config.toml
model = "spectrogram enhancement model"
dataset = "notes from a synthesiser with random patches"
train_examples = 78125
gain_aug_db = 10
n_mels = 64
hop_length = 160
input = "log_mel"
win_length = 512
task = "enhancement"
loss = "l1"
arch = "unet"
norm = "batchnorm"
hidden_act = "leaky_relu"
pixel_unshuffle = 2
widths = [64, 128, 256]
blocks_per_level = 3
block = "bottleneck"
attention = false
upsampling = "pixel_shuffle"
init = "xavier_uniform"
residual_init = "none"
optimizer = "adamw"
learning_rate = 0.0039
beta1 = 0.9
beta2 = 0.999
eps = 1e-06
gradient_noise = 0.1
ema_decay = 0.995
max_steps = 6700
batch_size = 128
epochs = 11.0
lr_schedule = "cosine"
final_lr_fraction = 0.01
warmup_steps = 330
weight_decay = 0.3
Rows from block 9 of a small spectrogram enhancement model, named by matrix and row number. Rows with one number belong to one channel. Each number is 128 + 24 x the weight over its row's rms, rounded and kept within 0 to 255. All counts start at 0. Numbers have three digits each.
After each channel's rows are labels from the 100 clips, of 14976, where the channel reaches its highest value: "top examples" is what is common among them. Only what is clearly more common there than usual is listed. The data: notes from a synthesiser with random patches. In brackets: how many of the 100.
# convs1: 3x3 conv (model.decb.0.1.convs.1.weight, 64x64x3x3, each kernel summed), inputs 0-21
# convs2: expand pointwise conv (model.decb.0.1.convs.2.weight, 128x64x1x1, transposed), outputs 0-25

convs1.18:111140163118074104118115127151140113094093070129085133129125132120
convs2.18:076105099133104119109156140118094118152133118107104121122165104105106107123157
top examples: gate (91)

convs1.23:135140122109109123113121124155128124127069109115115137108103064093
convs2.23:160139139162131181117145126136102077150148099137112124126127146110120108171142
top examples: detuned saws (30)

convs1.40:097092120115125094123110125108116107123101138127121107106152084165
convs2.40:104100137107122058119115103150129092189187098154132153159161086140147135178119
top examples: bass register (73); swell (54)

convs1.38:145147137115117112133114123147129129115128155123120127221137124121
convs2.38:101102108099122122118149121113104131151170115105149099147166156094161138121150
top examples: inharmonic FM (68)

convs1.61:143106102085133141117097138127137120136102100123117106145138099153
convs2.61:148116143115100174173105142130118135141175133153119127100131162129130182172135
top examples: bass register (48)

convs1.28:144160096116155109105156122123083113135098126171144145163144112136
convs2.28:080130148167171138131126131181126134141117123115104151102144132168134138140156
top examples: pluck (83)

convs1.11:094127193152090140136167106106179093121149133125111166127140105125
convs2.11:108114124153126110101133131132119104125084103097120147162132137112097083121143
top examples: gate (70)

convs1.50:118079130135153104098090120116122104143134145146099107118102094105
convs2.50:113114121090123089111119123139115141149113136162154138128149122127165114119116
top examples: pluck (63); detuned saws (30)

convs1.53:119125105091107134140100138082129121160126091125128140088135122115
convs2.53:132104186128102123117145118135128140160125142140138140160147065159116116159134
top examples: bass register (66)

convs1.51:144139120135135085136129133102116129141147136147114142121127186103
convs2.51:152157127135165103140144111135148195131131095142128137137133143098130167107137
top examples: triangle (28); harmonic FM (27)

convs1.25:117103094119106118077132116115129143129107130124126099102091087094
convs2.25:152150154153100135119132144136126141149158151152079152161137100117158143157144
top examples: bass register (46)

convs1.6:088075149104095101118110103095097091115120153133098100100117111132
convs2.6:101102139096134075126093137176122113171162097133124108157138127139139100128116
top examples: pluck (79); inharmonic FM (37)

convs1.7:125122172138141128119097115124123131132130134129097144102133097102
convs2.7:142121175133126081087105105155139096157181130123109105127140147126160124138072
top examples: detuned saws (26)

convs1.4:145129188109168126148115132114128131131163126072195130138165114138
convs2.4:083112166158092120116108109132112094145108109097120132106154108163112108086116
top examples: pluck (85)